A small model that answers yes/no questions on an image's attributes, trained from scratch.
Model: 30.5M parameters, 64-pixel images, encoder norm layernorm, encoder moe top_k, encoder patch size [4, 4], encoder width 192, fusion encoder width 256, fusion encoder layers 12, fusion encoder norm layernorm_no_bias, fusion encoder activation swiglu, fusion encoder moe soft.
Data: trained on pictures of board games with random positions, seen at a slant, 48750 training examples, 2.5 epochs.
Rows from block 6 of the fusion encoder, named by matrix and row number. Each number is 50 + 12 x the weight over its row's rms, rounded and kept within 0 to 99. All counts start at 0. After the name is the row's rms in percent of the matrix's.
# proj: cross-attention output (fusion_encoder.blocks.6.cross_attn.proj.weight, 256x240), inputs 0-119
proj.117 078:31 28 75 52 63 47 40 29 43 28 52 51 51 52 29 50 48 43 59 57 50 50 59 50 49 50 53 41 30 63 34 40 40 12 37 39 52 41 60 50 43 51 51 67 50 55 39 50 44 02 50 70 55 67 50 50 50 33 58 40 65 67 50 68 65 50 56 68 68 27 16 70 61 77 22 49 42 57 35 54 35 55 50 11 45 35 50 70 50 71 84 35 50 31 44 50 50 49 22 50 50 50 50 46 36 50 57 47 50 40 50 38 50 48 42 47 50 50 66 50
proj.118 093:42 69 50 50 50 38 69 50 64 72 58 32 50 43 66 39 67 43 53 37 50 42 41 37 50 39 50 31 65 26 50 57 50 70 57 70 61 64 35 50 73 32 32 65 66 50 54 50 60 81 37 35 28 31 67 62 50 64 50 58 34 27 37 30 30 50 59 30 35 72 80 25 35 34 74 69 62 35 65 50 71 40 77 80 44 65 34 31 73 30 27 71 29 64 42 30 50 50 50 72 41 40 44 50 68 50 72 50 50 29 34 65 37 50 68 41 50 28 50 47
proj.119 064:50 38 50 50 50 59 32 40 28 31 43 71 42 47 50 62 35 67 34 51 66 50 58 50 64 62 50 50 33 80 45 50 42 31 50 40 35 59 64 61 50 50 42 50 38 50 60 52 38 70 32 50 50 44 42 35 39 42 50 50 52 34 40 46 46 41 27 42 55 54 51 33 58 49 55 58 50 62 61 51 49 50 58 66 50 50 50 52 50 47 43 50 50 56 53 44 50 50 38 50 49 50 39 50 28 50 26 52 35 47 47 50 73 33 27 63 48 68 50 60
proj.120 110:39 67 50 50 50 50 62 62 50 61 50 50 62 50 50 50 65 50 55 44 50 38 48 50 30 30 50 35 50 36 50 65 60 65 50 50 50 50 38 52 66 36 37 50 50 50 52 56 56 54 48 47 46 50 50 50 50 51 55 50 43 47 45 45 41 52 55 41 49 61 55 42 50 46 55 58 56 44 52 50 50 45 49 60 56 56 46 50 50 44 46 52 44 51 44 48 60 65 48 68 50 41 35 55 68 50 50 52 50 26 33 50 37 42 76 35 50 33 61 50
proj.121 126:79 13 87 27 50 64 13 30 16 14 30 87 50 70 50 81 24 50 50 50 78 31 66 85 77 76 50 76 13 95 41 21 32 03 40 50 27 50 78 61 17 79 50 43 14 34 50 50 50 37 38 50 50 50 56 50 50 50 52 50 52 50 44 50 50 51 48 51 50 50 50 50 58 50 50 45 49 50 51 50 46 50 50 50 54 50 50 54 58 50 58 50 39 50 50 50 43 45 45 50 50 50 50 47 42 56 42 52 50 49 50 50 57 50 32 50 50 64 50 47
proj.122 091:25 74 28 50 50 40 69 64 73 63 50 24 50 36 50 31 56 43 45 50 36 44 39 50 50 37 50 46 73 50 39 53 63 67 55 61 50 61 35 45 68 50 44 54 57 53 62 69 62 60 28 25 31 37 75 75 56 50 50 50 50 50 50 50 25 75 60 50 50 50 50 42 51 50 71 50 71 26 62 50 64 37 55 67 39 66 50 50 67 50 50 68 35 69 50 50 75 57 50 50 50 50 37 60 50 26 79 35 57 50 50 50 24 35 79 39 63 50 50 62
proj.123 097:50 70 50 60 50 50 66 64 73 78 63 26 57 35 76 24 64 50 50 50 37 54 36 45 50 50 52 36 64 24 53 50 50 50 50 50 50 65 30 39 66 45 31 56 62 50 56 50 69 87 39 39 32 33 67 61 57 62 50 59 33 28 50 29 26 66 50 29 35 72 82 30 25 25 82 50 50 45 63 54 70 44 64 79 32 56 32 32 68 26 19 71 29 75 50 33 22 49 60 46 50 50 50 44 37 50 48 59 38 69 50 27 55 65 50 50 51 50 35 35
proj.124 050:50 38 51 50 50 50 50 50 30 31 50 50 50 47 50 73 50 48 67 50 61 47 49 50 76 50 59 55 51 73 50 25 50 15 50 50 50 60 50 68 50 56 50 88 15 50 46 38 51 40 50 63 50 43 50 50 50 50 64 55 50 33 29 50 34 50 50 39 51 57 50 50 34 42 63 79 43 28 50 33 69 50 50 62 50 50 50 53 57 33 48 41 38 42 63 50 50 69 32 69 50 50 41 55 50 50 50 50 53 50 13 50 50 39 50 56 47 46 50 68
proj.125 086:50 50 50 55 57 50 38 50 50 54 50 46 55 50 50 36 57 50 64 50 54 50 50 50 42 51 31 48 43 67 50 62 53 50 50 54 50 50 47 53 50 66 37 50 76 55 41 57 50 28 50 73 82 77 31 32 50 30 36 41 72 81 64 77 74 31 39 84 65 24 18 87 68 72 28 50 31 68 23 67 30 50 20 11 44 29 50 62 36 86 76 19 50 20 55 64 62 56 52 41 57 50 50 50 57 50 53 50 54 50 50 50 55 63 50 51 37 50 45 48
proj.126 115:62 35 58 46 47 60 40 49 37 50 50 50 39 50 45 50 36 50 54 50 60 52 50 60 65 63 44 67 50 65 50 47 41 50 50 50 41 50 50 55 50 50 66 37 35 48 50 50 50 25 50 70 63 71 36 36 52 32 45 41 67 71 59 66 72 40 41 73 65 27 21 71 63 66 29 33 38 66 34 58 32 61 31 19 50 33 47 67 34 71 68 29 51 33 48 59 34 41 50 32 50 60 50 50 50 54 36 50 47 65 69 28 66 58 27 57 50 58 50 50
proj.127 097:68 11 75 41 68 64 20 50 24 11 29 50 23 57 18 78 19 68 73 50 50 50 62 84 80 50 50 84 17 78 50 28 34 16 50 50 31 35 91 64 17 50 88 42 10 50 45 45 50 42 50 45 44 54 54 55 55 53 50 50 46 52 52 44 53 50 57 57 46 48 47 55 53 47 50 50 50 50 50 48 50 50 50 45 50 56 60 52 62 54 50 58 50 48 54 50 40 50 50 34 50 49 50 50 27 54 42 52 45 71 68 27 63 59 23 50 51 49 50 46
proj.128 051:39 50 58 62 37 50 71 58 69 63 50 29 75 28 50 50 50 50 50 46 42 50 56 26 39 50 50 50 68 50 43 37 50 37 50 62 63 62 37 50 75 36 40 50 50 50 57 45 50 44 50 50 14 36 50 66 50 50 72 50 30 15 50 45 50 50 44 32 50 66 48 50 43 50 57 50 53 39 50 55 50 50 50 50 50 50 32 50 50 27 51 59 45 73 42 10 50 50 39 50 50 50 50 50 53 55 50 63 50 49 44 38 56 36 30 53 57 64 36 50
proj.129 177:66 22 74 38 59 50 26 36 26 25 35 78 30 59 30 71 26 59 62 50 65 50 67 75 73 68 50 50 22 76 45 35 31 21 54 32 33 37 72 50 25 70 73 50 23 40 50 50 41 26 54 67 59 63 43 41 50 39 48 50 62 66 55 62 67 38 40 65 57 30 31 63 59 66 31 51 39 63 40 50 41 58 34 28 54 38 47 62 42 66 67 26 59 34 50 57 39 43 55 39 50 50 49 50 39 57 47 49 45 59 57 41 63 52 40 56 49 50 43 50
proj.130 069:38 37 50 60 60 42 77 50 50 55 84 38 43 50 48 55 45 32 50 55 50 49 49 59 39 42 79 50 57 38 49 50 37 50 50 50 61 59 64 50 50 55 47 68 50 53 44 40 50 16 43 71 50 65 46 39 50 32 50 40 67 66 50 50 69 50 41 68 70 50 24 66 57 71 37 50 50 50 40 50 41 50 50 29 46 33 44 74 52 50 73 33 63 50 70 70 38 50 50 38 48 58 56 61 50 50 51 29 38 50 41 26 51 50 29 52 44 50 57 51
proj.131 087:50 61 50 61 50 47 50 50 50 50 54 47 50 50 68 50 69 50 53 50 45 32 52 50 50 50 50 50 62 50 44 56 50 50 47 61 58 50 50 39 50 41 50 50 66 50 41 50 57 58 34 46 35 41 56 61 46 50 46 49 43 51 50 50 49 50 68 45 44 56 59 50 55 46 56 42 50 50 55 48 52 41 52 54 41 50 43 50 66 50 46 48 39 54 55 50 48 57 50 50 42 50 35 47 66 50 64 43 46 51 42 50 50 50 50 52 42 50 48 40
proj.132 086:62 38 58 50 53 54 50 50 50 33 40 50 43 50 38 60 36 50 60 63 56 51 50 53 63 50 52 50 38 60 47 55 36 38 50 50 50 36 50 63 47 50 58 49 43 50 43 50 36 25 64 66 73 50 28 50 50 42 50 41 50 71 50 50 69 50 33 76 68 27 21 79 60 50 28 50 25 68 50 70 50 63 33 21 52 25 40 60 33 50 63 24 73 43 46 68 51 50 49 50 65 50 50 58 50 55 30 50 37 50 50 50 50 50 50 50 50 69 37 50
proj.133 145:58 50 55 50 58 51 40 43 50 50 50 56 50 58 50 59 53 50 52 50 54 38 50 62 41 53 50 50 44 50 46 50 50 50 45 50 40 44 55 41 45 55 50 50 51 50 47 48 51 62 37 38 40 38 50 66 48 58 54 57 36 37 50 36 50 61 69 50 40 66 50 37 46 34 63 68 50 50 56 45 60 41 50 50 59 65 51 50 50 40 38 64 50 59 52 50 61 53 47 59 40 50 41 49 59 42 47 52 50 38 36 63 43 50 66 41 58 43 62 51
proj.134 101:55 62 49 45 50 48 50 54 50 52 50 55 50 47 51 53 50 47 42 50 50 69 44 48 63 50 42 50 57 39 53 50 51 57 55 55 50 50 42 55 52 50 56 50 49 58 50 50 50 21 60 69 65 67 36 34 56 50 38 44 68 66 53 67 65 33 36 71 64 24 21 73 50 70 32 41 46 67 34 50 38 57 35 21 54 34 49 50 31 70 66 28 68 31 50 62 50 48 50 50 60 54 50 43 50 50 48 44 50 50 62 42 50 50 59 50 50 48 50 52
proj.135 056:50 47 41 35 52 44 46 64 50 45 57 46 50 50 50 67 50 32 71 50 49 50 50 49 50 67 69 69 78 34 50 52 46 51 59 50 50 50 50 63 50 50 40 50 50 50 56 27 59 42 50 65 40 50 58 50 36 50 43 50 63 53 50 50 50 50 45 50 50 50 51 50 50 50 52 63 49 41 53 48 50 50 54 51 37 34 50 62 50 57 50 72 44 59 63 50 74 54 63 80 50 44 50 70 62 43 50 50 50 50 26 70 09 50 70 50 61 61 50 57
proj.136 157:31 75 36 50 41 50 70 63 67 70 63 29 50 39 66 50 69 37 50 38 50 56 35 36 32 50 61 29 67 50 51 59 67 75 61 70 50 71 31 50 72 34 34 50 68 50 64 50 57 75 37 30 40 34 65 50 50 61 50 55 35 33 46 38 28 63 50 30 37 70 73 34 45 32 72 58 60 37 62 48 64 39 67 77 38 65 50 37 55 35 33 74 39 65 50 44 50 52 50 50 44 51 47 56 64 42 63 50 50 35 32 50 50 49 73 42 50 37 61 50
proj.137 146:50 75 31 61 43 45 66 60 62 67 50 50 65 50 66 34 63 50 50 50 39 50 37 30 35 50 54 45 50 40 57 60 62 69 54 58 51 63 31 41 70 50 26 50 70 50 50 50 50 85 45 24 37 30 59 66 50 77 53 58 31 26 44 31 22 64 61 27 50 75 77 30 37 24 79 52 68 34 63 50 68 38 73 82 50 69 50 29 65 31 27 80 42 76 44 31 50 54 46 50 54 50 55 50 57 50 63 40 57 39 50 50 41 40 64 50 49 31 59 50
proj.138 072:50 40 62 22 71 50 50 25 43 20 50 61 42 50 38 57 36 54 70 72 50 50 60 60 50 50 52 50 38 40 51 33 54 31 50 50 50 31 58 41 44 50 50 44 47 54 47 40 53 14 38 50 50 68 40 29 32 48 48 34 50 67 61 74 65 49 40 50 81 50 39 75 67 63 32 50 36 50 38 36 35 50 50 50 70 36 46 64 50 62 62 50 66 36 44 76 57 50 50 60 59 50 50 49 75 50 50 42 50 50 57 57 42 38 54 50 57 50 50 50
proj.139 090:62 33 63 44 44 44 38 45 35 37 48 65 43 49 35 73 26 59 61 50 59 48 60 65 69 50 50 74 33 65 43 30 45 17 50 50 55 50 67 34 28 50 71 83 13 47 50 50 56 23 56 73 66 63 50 40 47 24 39 36 63 60 50 50 69 42 39 50 50 32 24 50 66 63 33 40 42 50 47 50 32 58 25 26 56 50 50 75 50 58 73 23 66 24 53 66 26 29 51 35 42 48 50 47 52 61 38 42 36 50 51 35 51 58 41 66 48 73 50 49
proj.140 143:51 64 35 57 41 50 50 55 63 59 50 37 58 41 50 34 62 50 59 41 37 42 37 40 32 42 64 32 50 42 50 68 50 70 51 67 50 67 50 43 50 33 33 52 60 53 64 51 50 78 36 35 29 32 62 57 50 64 58 54 36 27 40 33 29 59 61 30 38 69 79 29 38 35 74 63 63 40 66 37 64 44 69 77 48 64 44 41 61 32 29 68 50 67 50 50 50 55 48 59 46 47 49 47 45 43 57 50 50 40 40 60 46 53 50 50 50 50 50 50
proj.141 093:30 74 25 60 39 31 50 62 50 72 70 29 50 50 62 50 50 50 37 32 34 54 30 32 32 50 59 33 69 30 50 50 65 73 50 73 50 64 50 27 67 35 22 56 71 50 67 55 45 67 58 41 40 50 54 62 50 50 56 55 36 41 50 38 36 58 55 41 39 63 70 36 35 44 59 48 50 40 56 50 58 46 50 69 51 66 50 38 45 50 44 59 37 58 50 50 60 52 54 72 41 50 50 53 66 36 59 42 50 28 40 60 50 50 66 50 65 49 50 50
proj.142 059:20 77 50 50 27 15 49 59 65 50 50 33 72 37 79 50 50 31 55 49 27 50 50 50 22 50 53 26 50 50 45 50 50 50 50 84 72 65 50 50 50 34 28 50 72 50 64 39 50 71 34 37 41 39 56 50 39 50 50 41 39 20 30 37 30 69 50 25 50 75 74 22 50 50 70 81 50 44 62 44 57 50 74 77 51 69 50 38 96 36 27 75 50 63 37 38 50 54 63 64 50 43 50 50 50 34 62 50 50 28 50 50 50 36 50 50 50 51 53 38
proj.143 167:50 75 32 50 50 33 72 50 70 76 61 27 68 39 78 50 74 38 43 31 33 50 32 26 22 34 60 50 73 24 60 65 64 79 52 75 67 66 29 43 75 26 50 53 73 50 50 52 50 76 43 31 37 32 61 59 50 67 50 56 34 33 47 33 31 61 61 29 38 73 75 31 35 31 72 56 61 37 63 44 64 40 66 78 48 67 50 32 58 33 34 68 43 63 48 42 63 59 50 66 46 50 42 56 62 41 62 50 60 36 40 63 38 46 63 39 57 40 59 50